Rows from block 7 of the image encoder of a small image captioner, named by matrix and row number. Rows with one number belong to one channel. Each number is 500 + 40 x the weight over its row's rms, rounded and kept within 0 to 999. All counts start at 0. Numbers have three digits each. After the name is the row's rms in percent of the matrix's.
After each channel's rows are labels from the 100 images, of 14976, where the channel reaches its highest value: "peak on" is the class under the peak. Only what is clearly more common there than usual is listed. The data: drawings of small networks of dots and links.
# convs1: grouped (8 groups) 3x3 conv (encoder.blocks.7.convs.1.weight, 96x12x3x3), inputs within the group 0-11, a 3x3 kernel for each
# convs2: expand pointwise conv (encoder.blocks.7.convs.2.weight, 192x96x1x1, transposed), outputs 0-191

convs1.27 102:508492448492485420414419426534510551507544520567502510552520530525533524576494513521454566500493509553504529542517553586581547565596565538548509517547512514502511523538516501518513499486492507529546558585558583574557511481557477536500524477503462501514459509498494495474448475536496544532502521497552540535510541520548503503
convs2.27 105:459450514525571508443574464516460512464525464581492422535523585510522565430482514583503486524506544487476434523467482537462471459540487506452572496524502452479419419419518556468465468514483461504528502495517496559492547447591492433527533431485539513457536456478464496515433539480444505492546557491511523481456507556505431462448557512443554561532521522450522459480473502525481529503509502491483546473469552542556569496479444525541521510431483518533506517490543489552464526492483515506464486519519534542498543447591550472597459493533484491471495516468580446473470480595488456473
peak on: link; dot

convs1.42 100:567404553554393552552459506497537453477537479508522522489466536529532552521507528533447589504397559535486508488518436462567465494538484529477517497439449507484482509422525564439532550469514529461518544534524517508545523448559503498578507500509500527490434482458479507486496541506496534502491518514494433489485410486493438517
convs2.42 090:571477500453461491528415522493506511514464634502492606484492504548503445497487443521530472504490466466489537477502618551521538584466538536448524516474552494492513500534518442547540543500569494388472524501476438476484436505466489550574481514513465461555500529463494501458492463572510469491562453488437470463484453459474568513499475486565490463552482560491482505509482480451479394498494550511610447494541522453509516480538495441475513531510481475499555461536552499535546557541498473512484500478477447468491468441475459552484515425460499458549532534546490521556499521487577484502
peak on: link

convs1.18 097:535485551508396516516504518474506546481480504533490498456490497474477461545527457484501577500390492585472470437475530458463517552511465504499519512458478529481495495514420506590518440519505524502530489390499561486494487488476542554521500533495557513556522367534538524530523544552469425506547501526525483437516564471467499493
convs2.18 093:516582531526487510524513547476473515484489565454534618486502522483498435497447378491472482438524533476462525454542540497475508505500534534502490497498549453557551526526501471533564525496484556474528522444491438485477494535507517505611520524499483468503557532539503542440530507525570506438488476437436472366503531459557537522497515494534523480525377527494522491489490500504430458545512437516586538501519504460516486442500491527539472429529552523469490481506545569528577560515511463446536509504428455495444501536494481575488518432445509481499537523539482508562548468455526521543
peak on: link

convs1.93 100:543553511552437515458506527497481503496474513459464489465474491468494448497499440482516543480523529455433430514555504504467503401395456483435482479485541506529524477472424550544427538536472480449479497476505480512543501519552489465507427432460518546517479464518399457480481475430459471470486506483525564555479426522536509591
convs2.93 080:557514534508440534458500472499463548472560472496525493473571482500546497464572510530488564500530525471438480509508588499491534467436522480514480537440498462512558440565539563477534498570502571500516502485488504471468474512483545495508515566433560564557484598616468524530552500498571492528529532522540519427498513478536536528526486544474505490514470504507582474477473481461534434513535479410463435550546543488589515511493439558552442529560489456527483505535555526501596525500521549551527533500610515554421505508498482516519514526535488536454471508552488478540524541482510530445
peak on: dot

convs1.44 104:461486467500442515532535548566575547548545491475405457488538524518534543495495548493523460509438504549480508490509525495549522422377441479481455498451511543520540488538459523453504518528520506529525566540547498476494487513539513519541511467438493505487513522459499446460595581555522517498466416447434472447490442491521534544
convs2.44 085:510462488499490544425525461570466534480532502541567468479489476490487489433384451543454456490507426524526471442531538512515528568486564523428503490459565484540468461462549508562467501465471463562521564471500534522487476480544475561552524521522536494529478480553416515469523525511554534487477532526557482452496544514514436526495544506481475535518485571484521475450504598482476544507563435455511563500537530469486544482590436549502514440498523487606558559494486533484477518516488476413523411477522496526473492528492537463535405462504522512454505558461521506412523548525507541483
peak on: link

convs1.92 094:516506486515513461510499487426451455470526516445557542622541487548481446497448430463553560464457529491506516483512499501431523472512546467465493455563567522543513548555500488548456443437432468472483551500504507526542552567558523448510513497509469518496484441530456536570467492505458598534469535524505513542519448494572502522
convs2.92 138:452480457506487488480493444473488429513424489504507521489591551494489516492542561539525439526513479530465499547501500513537503560469482512542483501432492554531532471512429504506517588582544525506549558512452519436465476476502439481528481484550552477514466536459464552481561484552518454506489458461540506498445506507489433549513499566476483540494521534452429458536506504483479497460489549499513492613531500455472571534500545539442482546583432461482554445572467400452484500570483518466498520462505527524541578443504502485498446554555543503467560494573448578453554488536543459544
peak on: dot

convs1.75 105:583476499574502438535514480478529518434499527544490516505475561509463480568488481487489475464495489423481526558470501562461449452530478434512504406511522544523534540463425540500385475498478504505533501505523581465516498506510479513480469492515551492494562466452487543501460515523402491518504481501388556541402502503499452488
convs2.75 104:468478523509482492476576463459490472538521432509399496495521482494528504489454510550586528448516516446491533505524516480505480537456448428444506476505391428535519397477495483464490471554490525466518497493458546515405531553508498535537443469490491542513442427511495436470466537586429518413566465498498505519532488496473571526546543468496495501522579547496492491554501423404536460559477582503510459517537526512531484493549462478522493531487537512530568453526541532505533582441518528550441508511514486467524573475514541551550447503508476454537466491540466505544515487562497443542
peak on: dot; link